From a checkpoint of a small encoder-decoder audio transcriber.
Model: encoder norm layernorm, encoder layers 6, decoder layers 6, decoder norm layernorm_no_bias.
Data: trained on single English command words and digits, spoken by a formant synthesiser in many voices, 78125 training examples.
Rows from expert 6 of block 3 of the audio encoder, named by matrix and row number. Rows with one number belong to one neuron. Each number is 50 + 12 x the weight over its row's rms, rounded and kept within 0 to 99. All counts start at 0. After the name is the row's rms in percent of the matrix's.
# up: expert up (encoder.blocks.3.mlp.up, 16x128x256), inputs 0-127
# down: expert down (encoder.blocks.3.mlp.down, 16x256x128, transposed), outputs 0-127
up.81 030:50 61 47 48 54 49 54 46 44 47 43 50 51 56 51 48 52 47 48 51 52 50 60 58 49 51 46 21 99 67 61 49 52 49 45 51 42 51 47 52 48 54 53 51 47 51 49 56 51 50 26 49 42 49 59 50 48 45 48 47 39 49 55 46 51 51 50 51 51 63 50 50 51 49 68 49 79 52 48 38 55 48 54 47 31 50 56 68 50 51 43 47 57 54 45 29 53 45 53 38 44 30 53 47 52 48 50 45 50 46 50 00 47 14 40 51 47 52 83 61 49 79 70 47 50 49 46 44
down.81 034:18 46 51 41 52 38 44 49 52 41 49 55 50 51 60 50 47 66 65 41 43 50 41 54 52 42 37 65 61 50 25 47 51 15 62 51 89 50 50 52 50 52 59 50 52 49 68 45 50 48 25 54 75 55 74 50 52 52 43 54 66 48 54 89 46 51 38 65 50 59 52 48 48 43 53 50 29 51 85 52 51 93 46 44 58 45 58 46 62 51 51 56 09 36 48 49 48 12 48 51 48 59 64 67 54 41 48 36 51 50 72 47 49 28 45 53 49 62 49 50 47 48 49 31 37 53 53 58
up.82 097:38 21 51 55 65 61 30 61 50 44 30 40 51 39 62 54 52 28 72 62 45 68 52 58 46 52 42 65 41 65 56 37 38 46 52 47 49 66 58 44 52 50 55 54 45 45 54 53 48 53 50 47 47 51 41 31 51 57 61 57 20 56 61 56 66 44 41 53 34 51 55 50 25 67 50 39 49 46 56 47 67 25 60 46 66 52 13 51 50 60 60 44 69 30 50 46 50 53 47 48 91 43 42 50 48 49 39 64 49 56 51 36 51 58 49 31 46 52 39 54 57 59 30 49 77 53 43 55
down.82 097:45 63 79 65 53 48 30 56 52 59 53 37 49 40 61 61 74 53 46 54 57 52 54 52 42 44 49 45 55 48 48 38 60 50 48 45 62 46 68 51 82 61 48 16 38 42 49 47 44 50 39 52 47 46 60 42 52 25 40 47 46 56 49 52 43 39 64 43 59 69 58 49 47 35 30 43 51 46 64 38 42 41 60 54 30 37 48 59 49 15 43 54 45 54 75 60 39 42 47 36 52 53 56 53 53 59 47 36 47 47 51 63 65 45 56 51 31 48 48 64 33 44 48 63 55 38 43 52
up.83 081:51 33 15 51 44 69 36 54 48 47 32 50 36 49 72 40 49 55 62 55 49 45 53 45 50 34 61 67 45 76 53 53 39 73 20 52 50 33 44 35 28 49 48 30 61 56 35 58 49 55 44 55 52 69 39 51 45 48 56 28 49 70 48 51 56 55 32 47 59 49 39 55 59 50 51 44 54 42 52 54 76 59 54 45 38 42 41 40 52 51 63 66 63 48 66 58 20 55 50 47 44 51 90 65 44 48 45 31 56 57 52 57 51 54 61 56 45 60 44 43 43 58 85 54 42 45 49 41
down.83 089:26 51 52 69 54 35 48 48 42 32 51 38 64 47 42 58 63 29 69 48 59 49 54 46 49 39 39 52 55 64 48 41 48 57 48 55 33 61 69 47 54 79 45 52 39 43 61 52 49 38 73 49 75 49 50 39 48 60 62 59 45 47 49 77 41 55 46 54 47 37 44 24 52 65 31 32 50 45 64 52 30 35 47 65 67 54 79 45 71 51 60 58 43 50 19 50 50 55 49 50 33 45 15 51 58 44 24 42 53 48 60 27 48 58 41 45 30 26 28 58 37 55 56 41 49 44 45 44
up.84 110:27 64 38 61 44 54 36 73 33 51 61 52 59 49 58 53 44 31 40 53 48 51 49 50 42 64 40 57 61 52 48 52 57 46 45 19 51 59 49 46 42 15 88 46 50 41 54 47 72 51 43 48 51 58 53 36 52 47 52 49 48 50 43 44 48 55 68 46 54 45 42 53 32 55 56 52 87 45 22 53 52 27 42 78 38 49 65 43 47 46 66 53 74 50 39 45 40 53 60 87 23 55 45 49 59 50 54 68 40 35 50 48 49 57 47 67 56 42 45 24 56 66 50 52 52 67 34 53
down.84 119:54 33 52 46 36 41 48 56 54 45 35 45 56 41 55 39 67 57 83 59 52 69 40 56 39 74 45 54 74 49 61 60 42 56 61 47 79 53 44 62 37 46 76 72 62 53 44 49 61 58 73 44 46 52 38 46 49 51 56 50 50 53 45 37 50 62 44 57 54 49 35 68 54 87 39 48 53 51 47 39 48 40 41 58 65 63 37 62 64 51 61 47 45 52 37 49 48 40 50 34 51 66 57 52 26 42 56 33 48 49 49 52 41 55 38 70 51 51 20 42 45 42 52 54 30 34 51 58
up.85 072:99 54 61 47 54 47 30 56 46 34 47 49 51 61 51 54 33 51 49 57 55 63 59 37 87 51 48 52 52 42 50 37 45 56 46 62 40 46 54 41 39 40 41 46 88 60 59 45 36 56 33 41 51 49 45 47 56 49 41 53 56 51 54 36 53 48 35 61 87 61 32 32 47 50 51 49 54 61 56 52 48 51 39 45 50 44 69 55 38 50 39 45 44 45 51 54 63 51 60 15 41 75 49 49 52 42 52 51 51 58 54 56 56 52 49 47 50 46 51 56 71 34 57 52 49 15 41 38
down.85 067:54 50 65 64 83 41 52 55 34 48 47 55 52 45 38 54 53 49 53 77 53 53 47 49 30 36 52 56 27 63 70 61 45 59 69 38 36 45 50 41 27 49 47 40 63 51 46 53 42 58 42 39 50 52 73 40 54 65 51 57 58 47 45 73 46 52 50 63 38 52 39 48 50 48 55 72 52 45 63 74 49 49 20 51 50 38 35 62 57 41 63 54 53 61 58 51 35 55 50 58 39 51 44 52 50 50 29 55 50 43 44 49 80 23 46 53 49 40 36 40 52 57 65 46 38 64 52 58
up.86 093:60 28 36 44 58 52 68 60 46 44 55 58 57 51 49 41 46 68 53 59 46 49 47 64 29 46 70 29 62 52 42 49 25 46 39 54 51 50 59 51 57 50 66 47 61 50 53 49 51 49 51 47 56 52 34 77 52 51 52 55 51 57 50 46 48 58 85 68 50 43 49 47 60 50 62 42 48 46 50 50 53 59 60 53 54 50 43 35 23 27 45 63 54 51 50 48 32 62 52 26 38 56 55 45 50 49 49 45 49 38 56 36 55 56 13 27 50 41 42 45 52 52 32 49 67 46 39 40
down.86 087:43 35 51 46 51 44 20 49 49 38 61 51 71 42 65 59 64 46 74 46 53 75 48 51 57 63 40 70 36 51 44 60 61 50 47 56 41 49 40 48 54 49 25 49 65 45 63 43 55 37 46 60 54 41 60 50 50 35 28 51 62 28 65 30 42 51 39 61 57 45 26 37 46 61 55 66 41 59 47 47 47 37 50 63 39 56 35 54 52 43 55 54 51 45 50 70 57 35 59 63 50 47 56 54 43 50 62 51 48 64 48 54 71 63 77 40 51 66 49 51 60 50 51 51 45 50 50 54
up.87 095:50 32 49 59 60 55 60 48 35 50 41 59 60 41 55 36 44 48 28 41 44 53 63 35 48 49 32 48 51 52 32 52 53 35 31 45 54 47 50 46 50 59 58 45 52 30 53 54 56 50 52 59 28 44 42 51 49 43 45 63 75 52 51 33 43 62 52 47 67 39 45 50 57 53 47 63 27 52 54 61 50 53 45 47 62 47 46 51 40 49 49 32 46 67 60 72 50 32 61 53 50 67 79 23 49 31 18 56 49 53 54 52 44 40 39 55 76 43 53 57 40 50 51 43 27 50 71 49
down.87 095:54 43 35 60 62 43 46 50 52 40 65 57 08 50 57 60 45 50 40 41 56 41 52 42 74 45 37 45 49 50 50 52 59 47 30 64 67 70 56 45 39 44 57 50 80 40 71 48 56 46 51 55 47 48 55 48 69 57 41 47 38 25 74 52 66 67 51 45 62 31 46 28 26 54 29 44 56 46 63 56 53 66 55 41 51 33 53 68 48 69 63 65 41 28 39 46 85 47 43 41 57 52 36 69 49 61 42 54 70 56 43 36 54 60 46 45 39 52 61 74 53 50 47 48 42 44 44 57
up.88 125:53 52 41 57 43 73 67 83 43 51 51 66 39 50 53 48 46 68 33 52 45 44 45 58 59 56 51 53 59 37 43 50 52 51 41 52 44 34 40 55 37 59 48 63 21 38 56 44 56 47 47 46 25 64 33 65 34 50 39 51 45 45 49 56 46 52 57 47 55 59 27 62 52 34 50 54 49 60 52 53 48 53 45 50 61 38 52 54 54 42 25 55 50 53 53 66 28 27 81 47 53 46 53 50 28 44 51 63 31 52 49 47 49 45 19 73 84 49 74 56 88 71 40 58 52 47 62 32
down.88 105:52 64 43 41 67 42 09 56 63 45 46 63 46 56 70 57 43 34 55 42 36 45 59 49 78 74 43 57 51 57 60 41 38 47 67 37 57 47 65 55 52 28 43 65 51 49 44 49 55 46 61 46 47 54 21 33 72 65 57 41 48 38 57 49 50 64 54 31 71 56 75 51 50 60 52 97 47 43 57 50 49 38 46 44 49 48 44 32 52 36 55 59 53 38 47 47 51 60 52 75 54 49 40 53 42 50 42 58 59 42 55 36 48 49 48 33 52 56 46 74 51 43 67 34 50 18 29 57
up.89 093:56 51 69 30 49 56 52 64 54 42 49 42 53 58 57 47 31 59 42 29 48 43 51 65 51 46 59 53 50 30 42 62 61 63 74 56 44 36 26 57 60 47 47 57 40 50 60 38 59 42 53 52 47 45 45 46 50 59 49 40 39 52 50 40 50 55 55 42 44 55 55 47 80 59 52 51 53 87 59 49 35 47 48 50 38 53 59 58 47 52 51 49 56 41 42 66 43 48 44 35 21 74 52 53 34 49 52 52 48 63 51 49 90 60 59 41 42 39 88 42 74 18 49 66 42 45 42 33
down.89 085:66 58 54 78 60 55 51 59 49 49 44 59 34 60 33 49 67 47 74 58 43 29 59 43 51 55 49 62 42 51 49 45 18 48 59 31 51 36 51 61 38 19 50 63 52 46 54 45 55 43 46 49 74 36 47 50 55 46 66 68 47 39 50 49 39 39 47 56 57 18 49 64 55 40 44 52 36 57 30 47 42 62 54 26 47 42 78 64 58 29 22 42 57 51 62 56 64 54 65 47 38 43 35 54 54 49 53 49 55 54 55 46 47 22 54 57 48 51 34 50 58 46 49 53 47 54 47 55
up.90 073:49 72 48 47 52 50 08 51 52 50 53 55 39 29 48 72 43 67 11 50 60 27 69 61 45 55 43 46 53 45 50 56 19 64 21 49 49 50 54 54 56 22 62 56 63 45 85 30 44 34 77 51 57 34 27 29 56 41 55 45 49 46 61 55 63 62 23 53 50 43 48 49 51 50 53 34 49 59 41 53 50 49 43 64 60 39 40 52 50 50 54 56 54 42 50 53 41 67 36 44 37 54 48 47 39 50 56 47 49 49 58 55 52 46 53 43 44 46 63 52 57 50 47 59 41 60 41 46
down.90 075:48 40 49 37 42 53 19 52 46 54 60 42 55 44 74 38 40 39 70 46 25 56 19 48 38 54 68 45 52 58 51 38 49 50 23 61 53 26 40 32 29 49 65 21 52 49 57 45 52 50 38 33 40 35 49 63 47 56 57 84 48 45 36 62 45 40 44 69 61 53 66 58 51 40 43 66 55 49 58 42 56 39 40 54 63 51 46 47 44 46 22 55 73 54 51 47 70 32 52 47 46 45 43 45 53 59 28 49 52 75 29 61 53 61 48 44 67 46 52 47 48 50 20 44 44 68 58 51
up.91 114:51 41 48 62 40 46 52 49 44 50 50 52 56 25 29 47 80 48 52 50 57 47 51 65 42 50 60 48 29 35 59 47 45 36 36 75 40 10 48 71 49 47 30 37 64 48 29 49 41 52 61 59 58 51 52 50 36 47 51 45 67 46 42 54 55 64 29 51 53 37 46 41 55 62 37 46 57 57 47 52 51 52 42 78 51 49 46 18 54 49 46 60 46 57 64 61 47 72 50 44 54 54 47 32 92 53 85 46 66 81 25 45 50 58 79 51 57 50 40 50 64 42 33 33 36 32 53 51
down.91 115:56 46 57 58 55 66 55 48 54 71 46 37 08 49 52 58 57 44 31 31 58 52 57 52 74 52 59 44 44 62 52 51 74 37 43 54 57 65 48 52 48 44 51 68 39 71 48 57 54 57 48 45 36 49 47 58 48 28 53 39 42 71 35 49 25 57 39 56 25 24 82 49 47 47 53 31 49 79 57 40 58 73 70 38 44 71 55 38 56 51 38 57 60 25 43 56 52 53 50 52 41 62 47 52 60 54 48 66 50 55 45 33 43 43 62 32 56 49 72 57 44 49 37 51 47 76 32 51
up.92 088:49 33 54 50 42 60 56 66 62 48 46 46 61 44 87 71 37 43 29 53 40 62 76 35 50 47 47 80 67 74 42 54 48 50 39 27 62 42 48 48 45 73 52 24 58 41 49 45 50 53 43 48 58 45 53 65 56 41 67 67 58 56 35 50 55 63 34 57 69 61 50 41 47 37 52 52 60 52 39 37 47 53 41 45 49 28 32 62 39 49 63 68 09 44 47 64 43 39 45 67 40 42 72 50 61 53 51 52 43 55 43 48 31 57 61 33 48 55 45 52 46 43 78 19 62 76 70 52
down.92 095:43 60 44 49 49 46 62 82 50 54 59 56 68 34 37 51 72 53 52 61 59 43 32 62 57 50 37 50 33 46 69 43 51 36 36 52 54 49 62 65 46 43 47 58 45 55 34 44 48 52 74 56 51 44 38 54 39 73 44 65 52 30 60 56 58 54 46 58 55 37 53 61 66 80 51 62 26 50 46 51 43 24 47 96 64 53 50 26 41 38 44 58 57 47 51 44 87 49 48 38 64 27 45 61 37 49 45 37 36 42 52 44 56 67 29 45 39 50 56 43 54 77 49 48 42 64 50 32
up.93 116:33 79 50 32 58 45 52 39 56 59 49 55 40 58 50 39 35 55 64 50 38 54 49 55 61 27 62 45 49 56 05 55 53 47 58 43 61 56 60 56 54 37 66 67 74 83 78 52 40 63 43 53 32 38 50 58 57 65 55 41 58 51 41 42 45 48 48 34 32 42 48 39 40 57 46 36 53 53 60 47 31 68 54 53 49 56 50 69 35 57 51 50 43 52 43 46 39 46 27 49 49 46 55 55 50 52 56 59 59 53 40 56 42 64 50 51 39 72 53 52 52 48 52 60 62 99 77 57
down.93 119:56 32 58 58 41 56 48 75 58 67 45 69 51 50 51 50 85 53 15 64 58 44 55 47 62 54 53 63 33 29 62 57 42 51 40 40 42 40 60 56 62 45 42 35 36 25 34 49 21 49 46 39 63 50 60 43 53 28 55 46 49 54 47 57 43 60 48 67 62 69 46 46 62 24 83 45 56 62 28 58 64 78 58 45 46 34 48 53 46 66 32 21 65 55 46 41 60 76 56 61 57 49 49 50 38 58 50 57 42 23 57 53 49 48 57 59 46 50 58 57 34 38 44 54 44 60 41 54